A small image inpainting model, trained from scratch: norm none.
Rows from block 3, named by matrix and row number. Rows with one number belong to one channel. Each number is 500 + 25 x the weight over its row's rms, rounded and kept within 0 to 999. All counts start at 0. Numbers have three digits each. After the name is the row's rms in percent of the matrix's.
# convs0: first 3x3 conv (model.blocks.3.convs.0.weight, 96x96x3x3), inputs 70-83, a 3x3 kernel for each
# convs1: second 3x3 conv (model.blocks.3.convs.1.weight, 96x96x3x3, transposed), outputs 70-83, a 3x3 kernel for each
convs0.13 105:471436527464475558439463524502518486503465478478456493536528503500493523506463492501509501503506532455485506520514441494451478461439521465478531487485522515526540463513498493517498520508476537513506509477493498478433536526524523507535453467516501521528508509494509486490506483515484504500524503514519479514515476549464516518474474507466512532486553515489488525435520575491555489
convs1.13 095:472479510482505539468498547496499526529543509506510495518500509503507481492482495480521495479484485465469487511495511535501553547506486504514508490515524495522500537514488527490489503473515511543518466505475492501461482528501444487492455443487565482495509489502492480466508468449529515479538496502494450493481488496514489446466472475474500509491534523457448513478470532482504529
convs0.14 096:521465497549464514522491502495521511518569497516535504433480502401480482447524488539497524515486496505500517464515518469518529437498517489484491521534510505534482504509491479503468542499465541542499471533494446509473486501512490494514473487487512531513528516508541486482489505473485526492482487523533493494505492471507515486480519484519502506496491494519470489466516491505547505
convs1.14 094:523500482522519448483507430460447488485463503468504521519507504494519511528519523482531484540531508467469485475517504480472534485479520534490505501467485499479463520541453530512483500491490508528510500487498484458444525526506509493509482454532500450487514508542456494534496485498502488503522527512502470496517504502525520442479497451516475478523481479475513501455541506490526533
convs0.15 112:466462482503470500506509522629458457437459539468546500537511512490510497521507498483487530488502520457477484529501526494514519509516508494482515518507495493478481474500548496527495535504478527506520513478509505496496527524517485505519528529511513581537592503514507492512461449488505538551593497474516511502474492499492491482458516486479469509455496527494501519497537482506491480
convs1.15 092:472491525455464500511499531489478501501533516528497485529509489485491484493459464532501542495526533469497566508526481515487477533492502521519520500487502482485485508503489489515452512510487518485458518478454526483507514478502567498493523500480511536532510498449457491489444439420463536529588537528533530496534494496524510509484496488504488520500507526517509533492517510492494496
convs0.16 102:410481529527502532564522571507503496487492513476490501499491501517511508504515458467476508461462486450453455438525532450507569455517578485474455524493503535509532502558581512531537510520506458467488475486521477502550522510502494500503517539514506493509531507523571495511450472445437508489473501498507478521507470535496505517489484466516516493515513452516544485515507486485471459
convs1.16 095:462477459505511498526516571485456477518478531520504500486488496502494512474465485488513475531583554527579531479494499464520490495507486482479483497493517530515524537542510522496491499485517484484491468461475501510535497493489495490462483515458502492455483482449482460440499486539492464519487493562520505498512490507523515502457482475485495478513513497499489503476451477478463469
convs0.17 108:492454508478459477535425461431439538488493468523441407453485486494495498480487471511485489480497494458501506481515512490510494521473516492488498497494490508489537512535515501540490480499506501517514497493558526520492489486502489472501518485513483517486520493475519504479522512527522530502495508480506533499524502462517472471500494475507494511466489449509517488493508526473483504
convs1.17 099:483484591510470559497488554519542544557519509555514530504495520497506502498481497522489525505506532505512525561533481503493490532539536475510530511518515506505501449448465507493513496482522516545538498484522514495470529512520538552468520537515509491528478518503506492463505484489473503494465507508482519481538484529529518547500501523482457507521492519490515520475492504488469480
convs0.18 098:521539504513530502537555534548513498533520492565505479510498532495526533497497499536515510525497477503477463573509490579465479548427489551499512550521482536503494468532489490532503498528533488476516481510497483504488522499532508475500489481498555512479532477490541496515535506493526512519504537527508471479515491491514503494504500476486489517475500503502503484532507473495513456
convs1.18 092:481460486501466472479468462469515501466504443454485406486488518479469486475485506492515496501498467473461443523487506532472491541462507537509487488465450519482483488477479504490491507516503462480483468517504475484500490522529487525491467528475447468466486484489467476455465477457463458468492494477520488495511507502515494505501500513498501496542527502468466500471456509471477499
convs0.19 095:496509539484517508509495487517510513523505513474476496504461521487457473490491503497520520502529519497509501530511491528495521517491521453468469467498482483502518534468486526478479526501517534525505524484514528490476480485456455489501476483491485523546514489479588523518557520495510472487532505507491498517520474521484497482486527505474499459456488489532507518505484536562502490
convs1.19 091:509519486494534504530536502476472505472475514476483529541472508478493510500482495480495462516499512490529527448504475502484454498509463491494541496480544519524541527518485528543499529530485513516472466490491477494507527526509512509502484486525471448437488456477492482526507490506544523488510504493490539502495532538523550528478536485513512529498511496542494479503506484511473475
convs0.20 097:490462467550479490526467485503495497511486505509472490476509466485522457498546469543488509520495517482484508487480505485508519492498545512549529516531516509505522497501479503559467492519450504511504492482499476497499486481490473506512491511498478534472496531477502505480518496501485494506498479505515521483475507505512490556476473538457483556440487502471522432490506418501513443
convs1.20 094:495511486534545444522530497501525487461490467461477468461509493508524491477497507509518500535510470567541444462482518500523531497524531500518507513518508496479489490482484498508489523536501490506498522511493504509472497506518525487561532471580477527503490514526492506538505503508496504513507535501498468442524519430490549463494513510490527513504541543516487504518536502541548478
convs0.21 101:482499537488479541499525561406401445505488484492492466502518506486495485485496498483481464493511492504507503462468517497488505502496497507516492498521511495496497526502529461483517478490540465464534508522511521547505505483482497504474494529488487504483488508494484507508516521481500473468496475522508485520481483496476461519479497473491516508529482478501519464499483464516473453
convs1.21 099:425464503494517534534525534491523474550557506520507505515519517484491492494493493517514483491505517546571519512586490508504463500517456508515493527520475502510490507496479493504512512505502493467515449454495487481499491512477498512501518491520465493501493495534493519554463496508443475556504511534502499540535532513520512480522490496516508496490501486493490492495482532511499554
convs0.22 100:479521496477504505492486499456446502508466488476475476520505506484498516527519508499483503492488514483470479543498459521484494480464490519485467496498493476492485503488475472486505513491509513517522547521485510506461477504481517517496495514501446502485464498457456478501508520512489503494512504479473500504490497495432469498465482494507520485516477537503482473447506495465527492
convs1.22 108:477478485484495518483484508480509516532511502534536482501505496494487487508518504491501499524511474487483505492516537470515514498568537474520511535515498517485454505496502495473500524504492520469477498486490510522508511468491517468447497495488524524519505480483528462452540493473502498502508497479502529525474482529500523529473518481449499533513505524513515501537514493506495500
convs0.23 090:481485479475498485466455492455491472450469479461474451493497496500477494499489551552529494507491478506501493561533502524506500487519515492497502518509493471493492526484474516512498533547514493542488541514486557505528508498498510478478512518505480478476491516489496523484531506483554499517543487497524466460492513498508514495412491484445536507470488493528505514517490500457487494
convs1.23 103:512519555517505520486469474513509535547531489491477468468481460507460510494457484506523492508490486500466446554482473495453473463457481482472489505480480484484489455441467518507530502499512503454480514492503525488482512504484515506467503489495487486475518462467507475480580472488499439451512463463501527510508507507498506503478523532487513567500491542499491514520495514455471503
convs0.24 096:385463469516562568557556588482543551458544512492506509531534548481477498494484485520501494514513487518518499472537488471545513480519493516512505488493507485496476505510507515509524507508528527539526523496506495502495535518542482498511475459453550502551501479494518512533472506465483482470518520530530531550495506491501505523503506486499562494538523493513525528517503534537545546
convs1.24 107:364424412468494511536512539491497514489461469462490489554534511478538513476476483502462500492471530448460479452435486492479520470487500510526509492518496507513505553519509496462483481476486540519475513488489493485459524491501509481486490493466545524482472484510442447482419500462469508496482508526477481485478488475464481481522493514522504509500486503495500487482471513471496488
convs0.25 096:514505570520485548488481523488518524504494505468499503474475472500460462481538510518514494522501482502505481486510481483494505500481449495505523517508493491496540462514490534543516482477491517533483512516517504491503463475461492501449486520506481488475498500496510516517529505529473464482481523543542505517486479534525460477501501458550519453504527543490496489480495493461502532
convs1.25 093:535507566490477522458470500532496516491486487502505505485477487521528492502531498504507515478497495476494474522519479501521528510514513505498486504505498482500503473513485504517517511514490443502474463503493486485479483495590499509536485491549514469493524507491495494503523476526529495504504472499506526506504516509470502488486514508508511516509481517476497506481501478514531562
convs0.26 099:540441505499429499515458547484550521466562460449509502488441498512453494512465519522500497525513517512508502542495485566501505553506532480504507479516525515516517515468515514510555498517512512523541514540508510513466483480452467471465500459502506518466518525499500512456509515538470492485468495501490493468532486508513522506501471513493472490530554542521484504523499505468537502
convs1.26 087:477471559517491528529458502521517528494484498499459492496512525467492517506523490473487511496531506481503489491510479445530522422557500512505494482490504493493491498469482512475506510515464515442466496470475465488485525512582521512520491511516552507495509498503519516487501512523455495506515488480511472509516467461535468539483503474525533547491491526501515502505514498469485472
convs0.27 103:406388469472460489528529478493477496473478477497494516510505547502511503476513508511500470521508473507496461463506453481523514519538556482502487485516521485486494486502504478502482513496501504508509471481459487491499514476494461499497509516545503540464479466450499489484467483474495481503546512521468491492518490499510504510542553538489503500474456434507531551499496504446469445
convs1.27 105:497426413507545535499588574488503513516508542506502532505504520493506520461474513508491497535495495493471472435475467507497518518473508518508533513485541488510534571553539481478478538514533481536531501525554492522542476487474475497490509532505551520558543504492518490496455473454532531507509504492492502491483497474496491531512506506503493526460460480515501515476471496468411468
convs0.28 112:489500481481526492507536516495486437492528504508494510492507490491474477515490499499493485506509501487499480493465489504487476494478484507490505511516484505504512522440505554547491464561534526529460490484508511454470494520476476515497491482492513525500482497524522499503491468477532526505520494535474490495488499503510470483452492519473519506491505507480456445493493484500500502
convs1.28 105:468450510494491521494510525498495498511497492519508484512516500484478499511491518480452462509499528543511503534496512565487481541505508549531464551507441489482458469481507473497506491490521513514518526492489529507486551564535536528491509490485487514503474497523500501504463472474529511463509476478537535523506498507490529520485492518484490554530510528491515510531512508508505501
convs0.29 107:474408449516427439534463480421428487417503472467580435460481491511525501480509491547488501532499517549505536516512495505505490505510472460496494493525521505535490515542507504510481519520501520525533515505532487506486510569540503470486523486460524519483506518477493508481439513527466512486463510426457464495468489475475503487498487475477483503524471497517472493512479461543489488
convs1.29 102:490476466536511469501492465472531466504496525479509524547535531531546491494467441492467506464481503518518488447592509456536519434490536508492486503509491486481480508490497452476474502526508506553529491513492490478481484480478468479500461479464490482520456468483502511504535486442518488453586517500524523484533501506483481496477481491501488536500490512544520518513485472517470459
convs0.30 097:456484461475503475537496488484507488482480478518481452441499483472501473502516478512487480530489496510488485496487489453495510491509557495493492500483484498493485466485570467501518494496463463478518510489526520513521465491500454480521510517554512493486504508542529502532492491486476507545505516497492492499506515500509481491493489447486504492499513462496526489494545494491527471
convs1.30 100:493518575475517578467493654502531468511539470511507508471512491469536524472513549506477462502489497487489458501534465474543508481538517559547488538523497512519487501513496522477495541516552511497469500535490495499494475547535473496516514523572512479478541526517517486497494481496487500529471498556475544508467498513480486570518508503515525524503468483523514469499469438482466461
convs0.31 096:524537496477535516485536541489505487496492527474479493571534493518509480494476478507493533494486509473460479484508533492512542500480558495488536497484480497492496500531493461490524486526513530508509499518491455518472489521522476460474478487545505524520512519487493500486499523505514492492476496515518521513502466509536473521446503485495504499513542496516499484500492495527485495
convs1.31 099:432450485461459479525512479497518543482477487486483514545497491492483480504489482524511525520521474479473447424517481440529502466506516505513514497490514500495477505521512479512547473450482515504529489470517528483499495497561499532541472489531490496487486511535470501509482516518486488500498465472486529491463490500515490537498493485520513526499506466491518540500520507526480510
convs0.32 106:445478462494503486484502531481494495519496495460535527485495488527531504476476497500497534499507538504497536480478523490465538475522478489481499509506509427484514495527522506521497471482508509464476482510508501540515499455501506473464517552504511511479513507472492535504507466483529495480569514533517507456439504561475516461507483550465470475477458526445461482544508517477483507
convs1.32 100:481452440532514497532521493467468552500516521519503501504508495501483480481489489463499526464484503460495492504497501518541526510544506489496503493509512517517502499516559498507524479484526484500510518523493462523492515510523475494470462548496477471531540490530519467494473489491546495491537484503486492526497505526495531509537520486525532511483512481488511520498533519472545508
convs0.33 094:472480518457486513478494481531478507528466493494484504488511500461504461490508516488486515505512540483509516552467500546484492554492504489491533515484508488499507507519530523505508494492494494504526494500484487514508523474449522496488588480482492494468504514490492507507524528467472491468493493462508537492524504490522472479492487495505518519481536540399481494478505545438492498
convs1.33 117:484496530484504530471510509519485525491463487503488483484476511478453473516496516474495501464515515499497487557476475546497469556481476480503505443497515488510506517483491481477484504516510483470496554509496485483504539504474492493491539494488508480470518490472527512515499577543485498506476488481484526467521500460521459494454481507485484501479535517469555461453513496537576583
convs0.34 099:440477497472463472490482491479493472516522511497505504482503511474471495441475463506522491498524501499530514511539516459505493453520509500486505495481463501486463483482499522519504479483485534462480529478479505471465504511536490489487483471476518520525509497529489499502579543537589480432552515495505502500496467480538533521473471488467487547486490502501506504527488530486534535
convs1.34 090:500515517511517528520542544517520487473500479525498508509529518506514515483483507501523533504508507513488507446489530488469479523500509466494515481475498494516521515513504495514493508518501525502503562493499542511492563508499546509514550502493495480488524485472529507487563527496504444414533485486491496474528522473494514511498481479487481491504509495501483490481474478441486471
convs0.35 101:461479463503503492521531523500501484480471508470449498524533524525482495508475496499499492509502502501508494451449504518486508532520476486509496487485479483513498594518481517523486499509509551542492536491467509510492461465519448476512496510495461483518501475490475492458489510506529531493488528467471482494506499498510525521494454473521506490503500501421486537486486524442450477
convs1.35 100:436483466489511490529538514488540531507539494507544513536527491496486490494465470475484496484505519507538519477517491486499516527514532506499473507506500513504510493501513532499487506508521512514475500489476514495480537510527502495542491516523529511528576544516522514524482502491507486491548485520475461501493494545519459489520484467547511492541522514475501522498512536515491534
convs0.36 095:490538502464513503442501496478498467508487450561489528500511505468496494436476471489478485503487499519489494538514507503492488515486492486472469511482501522488487516479522549540556489494477496517495511511511510513488509548536455480479511487483506517529514519531510537522504484497558512497513485508515508508488488558503493503520514546511509502496529532490518519510491498507502510
convs1.36 093:453491494458475486493545513555487507555483478501483520474458489492483524526505538511506467495495481503525490486472489496500529518494478471519494467503488513521497513511504484518502499542500468500503514489505481489467468441492516498473482476506517469498505492473519515495409480493461504483449510500498504502481498517494522505483473513511489495480516510476474455522527488499522550
convs0.37 100:558488483505478480495439457497513532501475502485460507476478488499514481490497462483477517508499509473468496468488517498492538495457520469504496468498500478493490523516504525550488537535472463487470487505509500499473519517531515472473517476497489516515494482519488504492494498528504496477495528511525504479524497535568496501507520532521477463482517517462510529469517527491561516
convs1.37 115:496470533525482483521452447532505529506486484499469483493492521500506491502505535491480526500481514465475489486459487532492526534482480496506491543546508512515512545495455469492511517527510500505516510486543504482557469491450481528449490471446552542541489472498471467492508478512498492509459483466479507470494522470534510461469501481515511532482451482475456518486493469430505520
convs0.38 104:494450477462451474413429458498524513479486479499490495497489490463470436413432427510494491468444472500483503495527473497544489477524487500517523490518496493515491472476494509533500491521500516525491493530502496539522492481477469509473493520470506513482539532509505511474503505506484506506485493508482484510530519527490504527515522499500494491543509524476481473517514484472535481
convs1.38 156:476453456489447453515478472531499505508489471505491460472434479511467498534520508470487477495450456489455463512518514540503501507499510471480476480484506524502519487506524516495513500514518498498517538494502494490514509508536523510555492502522502494539514475525512471515516468517528462504499439478474519518509505489479532479479515465506493490503472517491493492483507497497561521
convs0.39 098:469515558483469598456453576475549498478498501503485482508493504506515504493515499500505523499493509480475498509529465514523490507505503503499495484494503508499557488474525498516485496511462476525497504525514512515480468478496527458499497481495541516526481459528467485547514535537495472513476402557511464511488481528512537507477526484464492474487467486479498540484483521440466492
convs1.39 092:482548570473512557456498581498502487549530518520491509497494500522486503533501512515514513534539539534509488484464502505487458481543474518513492487519517508477484513467451521509461526504504517490486516498488525528500521534531488494501531492478479485475523571514489505507560532508493526483454524499494495468538511477538509507528510469523499492497509516518504516516527534472500503
convs0.40 104:461481411467534487472509404518498509528498496558489504439451487469478536448457492488514526470478474498518513492502539507513556501510532529513498516530497492530496540497552456478525474482510458497468508512477532525513489484516474507501479474478477476497522531495520528470502509484474488496479496517546505493547495483520497493458468523455490499522493504494511478542498464538498445
convs1.40 079:488504540518515550488505501518524496490502505489526487556562546505562550500525514522548537530534529511528535456477481486491504486524502488495481527477489488464486482514524481473521495471491468448484460463510498496550502492538474485507446476487474508515482512510514544515551473496532510506512481486519500527515479489511457508482488513497482503492513518513541510503547497483504526
convs0.41 095:465497446530543524512477482562522521484466482489491501524501462511508489501499519558533499516531506505497489428476503485497476485493463500536519535505517511500487567547526475486509495459511509476488477470482466481510501520503504501501494470463505472480494468484524522515494494487504526537475482478495505495512511507526511540493486502467500532516504541483472485512546541559517496
convs1.41 086:475496436482451497500454498501498512528504503521509459493491534509481491527503491521466447478461449483475487504506534521513522480487507502534511480482485502481469502508508458430470484506499525534515509510498539507462548548520534491511531472440455445469521484489497481496487514509505495500472509514476492463507505482465480495517481492487504493522476490499512505466464478471453485
convs0.42 091:523483537508480520504491552510501504466554547487497533486486466480472515483479526512510498518500498496467470548488550503478512513499538469509504475494508514494487551464508512514527499471481526509521496497500489486508507482511499496491588474499489488466543499515515528491505514524479516470450492542496486476474476533494499511515439519502490501444514490481513501515525525504516513
convs1.42 102:477510549504474509486469493469525513543510452516528520472494521498489520494483515586523528553503466529490491567506498483476466525496442532542491502520505494491504484493483490501505512509503509493528525496536511508501523508505531498478484513513508521512473509491486533491477548526471520501477524494481556486511502502546481510540502520485517488476514503518464475558443484552434521
convs0.43 102:522491512499492511490509506481533511502488505485484525533517517489500510478453517492501475476481455496510491501506539469484508478491461488524488493494489501470530494516475492518569498465581536505500503500497480498472517490526516498482513499485511526501514484466518481475531510515483473472508481435491507469477481537502457485481486492482474488514491480487480437456511470486485498
convs1.43 099:486489538511491496492506469487456482488491501505492508527533536514496509475490510500445487543511515536478459520533534494488512469487506483500490520499496503473499476538511480525486491527466524531517522492516495504471507442492514520475497478493505508507491499495488462461534556504462462493483461482532554501500498551510494562481486525486513552508529543494521503527479482529465530
convs0.44 099:492510448528515478512486457507503490449449473473499526487495502511494507522499493498504525499492498491484488491474480487493524482470542494487519487502521511507520499522544487528530488534514518484490498481478518527513529485476510487453477467476517518456482481472510502475540486465559501474528512467523491508505503508507492549471489513479499510448479512494516477502548499555521502
convs1.44 099:491480467502482501511484506506497489486520518492511527564530465496487505524491483508483497515488510502467530448469476474505514515496514512514505504500512506508498495488543505492496459462494498465502489490520530501523572514502536472462526480468508497499539517527505503480495508449512511470520531493486481470472474475500502485494493524473483521504524517459484459468472478507495492
convs0.45 102:498501576451477553453474486539520519528502476518508487471487473488516507529508516520490498521517519502490479517524478516510472525490495483525508510504519490467484494514512511459539522471475501494467482509487497465490499464483494494512523499533488522541492497490488474499491480480471483485491497478520517541520476529544469498483522516481484503496519493495510500521519504460451496
convs1.45 088:537499538487504575456490563515514530489499474487487508489471489489480484505479506481520498481517522513527496517495469503514524526495511511513518494513492487506476493501501486523478481506502523533510519521496543508516470503548484494560509508564500511485453467506491536527486462493527522520509503492438499482462506496513499495490511521519483506509492479503505501549523485505475476
convs0.46 094:512517511527506511527528524539492480547473524496478540486470476461500508470481505529532526513514507536522520439486507487513531465512489510491497531476528521472515474507516476505480448483483516508496489491488500523528448487489468507502448495489483524545503521503500501504458472497457484509462482535501483492492509505518531474475503497507483490508497509495492480542536485551520501
convs1.46 092:554505515524486484494476466469471509517474509494468499491504522507502483502500498490486501502511524500520514516459521510496541498500493480483508492480504512459473495517518514519532493485529457490487492518508497517508522503472541527527512505531506487507466478524434486520480478545534538535496509480507526507518506482492479494496488476500490495489506516493543511480504471511489444
convs0.47 109:389518436459519476475509517501515504520472522498499494458541541497497455472501495477488512494501480501487471491462552516485491537536526483479498460474494464467492507503510538527480509492499498484512493501529496518548486502472484481490523512499485515543504468493500496522524503484532509530525503495489491471544544502546486500500505472534566496494559483465526495466481490493513497
convs1.47 111:495503483512497501517520523504520510510523486493488505516503490513512505489478502514508557535518524499490542524463498507517512521511533527530508495510508520536506542492535541513500488522533501534517475521504517516559497503512508510527526533526517510523499539512497526526438481450515503476509488491477496454498466495540470549543460532509459498541505497527531445531539560539492498
convs0.48 101:538462458521461485478463510480522504496500482515488521471475484495497505523496525501518515503493500443449444480491506504521515438462470499467476512499488521490477516490502501459497484478510489503516515530500470492448503509494512518492459488448497472447492492471489505472505511499509482488520460509509506521500487459441486501466513488464494521471469462512475475441460472573553538
convs1.48 106:508560508518509429516464452503497489478519522468481474474509511491499492468469493489497508518480482504438468471478512502490480483495559529502494541516518491494505462493513501505460500498526510496526482484508483502485514480452528511546489462462544540548530508494483485498497473461508499515526525495539515539512510484473532494505485484509491497547534555509461483506529541507525497
convs0.49 094:515474466499483473492538504464462471485522502497500505501508507489517513453500498503488503517518520512512523453515497507504528536486550507532520504499521510528512593610575484490476483532529506525534508497473524491479477473436499474485514464516499521504505529510470515493474465465503501528500479480499516545491479491458431516521504503493487481517515490490442442475499521459480468
convs1.49 095:548526522531539522493477463511534512470480461504515497508462499491475470493458488463478465507514507506487472475528501478522496525529490457465494521508496453463496489546517494479489485450471538488498529511491518466499464514500488491493570553530492485544510492507528538509468468458511512522490477497469481527526532555570464572461490463530513473535519524530499531532513537552507541
convs0.50 116:475522485479517478469522493407435520495421479528435417487511525492496520500454481486476492511502484518529525437543538430472521509445493488502508498489514544499497513515496535512481499518484427487524539438491534500452469490519500483495490485506524470481522531520507485503434476508497445479544481481527486458494531506492508507500538488478512504504496521468503489487484499517508497
convs1.50 100:472487466507482504492484508529487486575525508502585502523511508497519494495502502514460484523482493538534545505507514477542483465537458521527483503492490494490490512478486515510486507490484541542482522539517531506522542533540526502518495522492497509547516510536534536516561515483507526496454503489491501530477493547485490513531504516512512486516514516503525506522516522510542529
convs0.51 100:483493575446519595458547614518488479501503509503504491523510475513509481500497498516496480554521495516494473488480476481503498469499528504506475504519490492522493488512485524500505478466495515489497516458474520502475476507531460478489448469508486491495495513509484512493450433454536523527519471501469493529486479518520513577494485494483493519501493463510512507469495506517469506
convs1.51 094:407485541421505584469500533531498489501478483478493502523513498516511506540504464504500451501509463496529454512526497520544505514511501477488450515494474530520509512530493495475468518509485518521468516527508473469491522519560484502534491503519510520548487508556487485505517508494475474478529530545488522460479495469497519513520497495512492495501473488488522519491522508462510500
convs0.52 102:527647444530586465519550434510487471485514483477545509443430478471505503526527527482485470493500481490485471538518521477498494481495469491508505496514525511537562505483488494518492500516522465489524477501548483508520487493509465479505460480506480488480484483485501505484531500507508527499524508473484471469498507504480488471489479472501514461472495457463520524496510508491457490
convs1.52 108:538551421514445431511459441504507495468509517476533513487450461499472496532540532532485508520518515495519524526505529486479509505456510526494475506498479527516498470434449530490484532530501459478525501491541474480524511522546495536516496525501563472467519490468507509468506532552483510489472519502491528573498479543501478535532501508512488488484487484463489484452487476452467443
convs0.53 104:479474544485487548497489555491470451488476470541512480465473482488508492497525518493497456520510479523509502538501437526515475515498521525512483511506480503481468517528516473527537472487528511539477488487545487474502501485456502493477503529498495534499504486506510503511447464442487527477539525511514496515497489502476497461531515466474492497447498463512493442483510465534529506
convs1.53 096:456484530471512503471515472461527524495501469514532513475507513466475504490511517522510461524554520502520491504464448519542467495513451492510479496490473514483472515515502534526507513526488507523534503494497465448465508505516508519514473506475516504518522493496547519531490469517559537535504526545501490495534534484494526464497467514525513524534509502506500527489482505509535497
convs0.54 114:462463545496480554464468563529466489535491501480487464474465427471476510509472500466515535495527536456486485530452510535454515533447518487499463503523500499518500482483509482494517479492523520487499534494508551496501474481537459469523498484520501468498507469469498474486503536503499502508500500478511507482486513473508530496485471480477499483475465470495503503511495495468497522
convs1.54 141:496526502498515500491491488474494553486504541498523513494508584519550613527513549502500464478512480502486485497467519508457542508453554502555487517554510474532509501511472484480470512513483523500511502491477512492456554524535540503537512493521523482515513484545502502533482554474488511484511507478476492504457469480486496502475450473520489506492486491489500425490499427509503439
convs0.55 099:535419462519415442505396427475518490511521496533504520478499482467487483446496457514505514493488513503482500488522461495523470535538501490515494467496490493503504525493518524525545469510465487525468515528498492505469481489458524512499528503499505517514507506507505529513489515497490488496484480528520496526435495518541503518463520468528504512486483457512536573491524480481515497
convs1.55 121:481443500475444555503467588495478496499476462482503469459459480480482490517504518488443474469456481470459494513485450502477470522486488505479497504488523477509506479486470477490535506493501536487449506480494532488509491492498500497501489491502494455466542471511524440462543508526500463457531480492502501477478519519512495494520527482509503515503462519476466499519488496442441454
convs0.56 102:490459456501467473484464493512413449501519472474510511525505504479514510495475481504502514515525529488478475487487487545500479514510472508540521472491508509521514574581577529486495503497475471499519508502468488523519480452463508489517519525503511498478515498490513514486534510480489478484535503452485509535522474493480451445524499507478479523508501470514501458506475551502473491
convs1.56 092:484527515487537518499541527511535526533533534558530503563543515526513490530502498531533551494506500534518521511511517523495470527488508472520493489491507508493514502479489490485462540520468487472477501494492508498528500487473519507464520532482442470481477470504522519527528566488509470497582499482537527512496491502474497486495491535505477490506484493487518512436490494497524475
convs0.57 101:518478480531513508521576517455526528462512513508514500477510489508506483471476486483482500448479501454471493470520529466511522529517530488479470483486516498491513508523480500507471489465462472499505463496507510488503515478475509507514515509492517490497508512505473480478485510489507500510472479490511492443482481449558522447490520508460475503485456521489482462524507489514491519
convs1.57 101:495463492500480489479519516528479516502470520481484533503492487553516499522495501481486541472495534489507558498491449474460472571503493480485487517504517535530542516520513491484510509474514485501494506513507503504547508478553504479524475514475467503561480492531494506514531459509547482489519511471528493482542521500515494496455499477493484509470469479471499503479496511540493492
convs0.58 096:465469503510507518499500517464486534517535516527549537494508509499489504493482504489486511484494508534526511506505496460496517473506495517529492492483478518537519494498515468479494520527518475515477497500475498514496446463494486521532517531505490518564520518514516512495509510512491491556482499488481507503506506493505474503475492432503526499474503482486516455524509522506483519
convs1.58 092:494482495510496505528513506452377443470478532491510521508493476489497482475473490468482515477473459506505474448497577486536485502519503491480489504505472505513488476472465483492471507525509479492512485446519506506534518474502517512509505474484481488473499475495512514520494528509478519509471491508523551516499508489476497491506504504491458466515489492478490488492499501438454456
convs0.59 097:476517550474499531462486512495537529472504514463473507476488504459485501476496498513530496535533501528526497436473545340475548380438569479523509488523504480511509549466527541474476507502498515526512490474497496483501496481520483484555469449513494517513483500499482506511523491476501486486520471479481506527480504493516486535481473470507480500482507484457544475400540449424527507
convs1.59 093:536489535539493554490485514507481515543489507479491487527497496502499504497489499492487494499477481530497498464526476488504470492514485480567518471510496496467485501501525488485517495493535480536555479501529474497514491499503442503480449488476540510488529497512514497533501471476525519501485508506524524472485526477494502509533469483526504512506525494509470518480527570561564537
convs0.60 096:555512475550489489499471486493504473502501520529484531434489483468449462491493482484433479508462506501476528517469460531524485500479515497504492480481488500517519484476566476483534458530496503503500488492485483498530530497474511471472535482488499512457512523475504512450524527518515520509506503523488499525481494522541504533476489460471482467485493485473502501477484506513522512
convs1.60 090:516513489512505489522502504481502483492508488493506499480479488526508521496463523501478503486471529483507545477507501488474486489487509521479508532494500481479500470495502482488511474466521498495506487480510505499533511512418496514432503513466503487492527499481535505485491508482497490488452470484476478500479471506509465493481496496524495497530522487489467455513503533482474533
convs0.61 102:496515519473501480492517474501497512543529518492539501510508506470473497473469491479479476490487468507524515526499521514491518538473484517470493509499484529483485488459469490480495457519481484510458529504492511522533511530568527500510554501530464473515482513497517481520533505482537479509518493534498464446514512478500524526430455480496552482491489496511522466521500494490510511
convs1.61 109:516520587488481521484467525479491518467524506483538534494519495487518482480488480522529566521488505521494515521507470527520512505526512517520529506499517489507497524552528480513536464498483476477486506468474510477489472514485502495444495482466516512493504505513495479502482497469554526466536468489517511505522522516516496496523509519474496516479528513487500502537512490554463496
convs0.62 098:482437448478453445536472436508470468523476471510481489512541518461509518497524486461473488506509537501507529490537486498496508535502534499518529483508517491515499511521467474526501510512523539498534493513520445484494478496516529494556526487496491498530507532499476486466474488473485494501496475510494478494534493479508451471459484451512516533516487523485530501493524499539526526
convs1.62 111:499446443508485479539510510492513539502500514484519508511544510498455499479489504470452490486450513480474531469494550466462488448433509536523518496493485480482507493494475492486481487461495486490538481500515472495502502507467456484499482478459501471509481483481511505521425459461553542517525505522526508489533489484492469455520494505495488503525534509547477487496473532508478507
convs0.63 096:478542544456518513412477485495473501490472533541550519519517463473491511485502547505511523496501502518525508543515500521494501522496491492492476500504502499508495494509472523504558523480532481497491468471500470499490504509538523482469515470497523516514499476501520485530461547583509540489460473473504519504480503514484461484524497487528498434521488515506502482492483502549536526
convs1.63 099:524533569462480507457462466492498493470488495514515500453480517493507523494484503451496489497515514488476536463492511487505488479519479458466520498499512494500540468470462519522510461493476495517536469495523491495459473482488504512485465484485486487449536538542495467493544514503438443469449491492516520530515517510495473500506529489504499456511543480488475479473476479548545531
convs0.64 099:475496515496475514535496518506490520532517502515514499473467505452467507460459525465485499516506525518515526465524469480519546451501510513503512510502527515517522483513496486481466512474504518512501501542489522511502502530517493522509443508475521491478541468497509454472501470455506506464515490454528498510543525482498559486412500458458530498491502539518471508484503519510497502
convs1.64 102:532458512513511488511520492518499508494485521502518518516531528492504494497517500483499501491507489540514504477517548472511515474508492491510539480473494493517496516549543501515491513471517537481517505488494473529504480492512470473539503487522502533501523543490520510524512499491555557533510507503524497516508485462473538507457509490492484534509482489533459510514486502507520474
convs0.65 095:462427562440428538464442553520469505481475498503521486459479462467469465456455471516506518495503515472486517495461495505491495525520490503497495504509493497499491508507533532521528518496513554525523520502491467506491479484453502537513488522478516542590524508534494521518529516479492505504517477460543536571510485525520550584486497474495480523478478498485530554471500521480455476
convs1.65 118:492466478495471503460471480464479491454499507479483481524519544508474507503486497509489521506484505512502502495489487492523497505505507481496506451464499456520504517514476491498476476483505492523514502495493458463487501474469468464485469479477492510505477491453443446489489478503486488504524469485447479477473516480431470452474494498486503501491526493512532492509511507502510490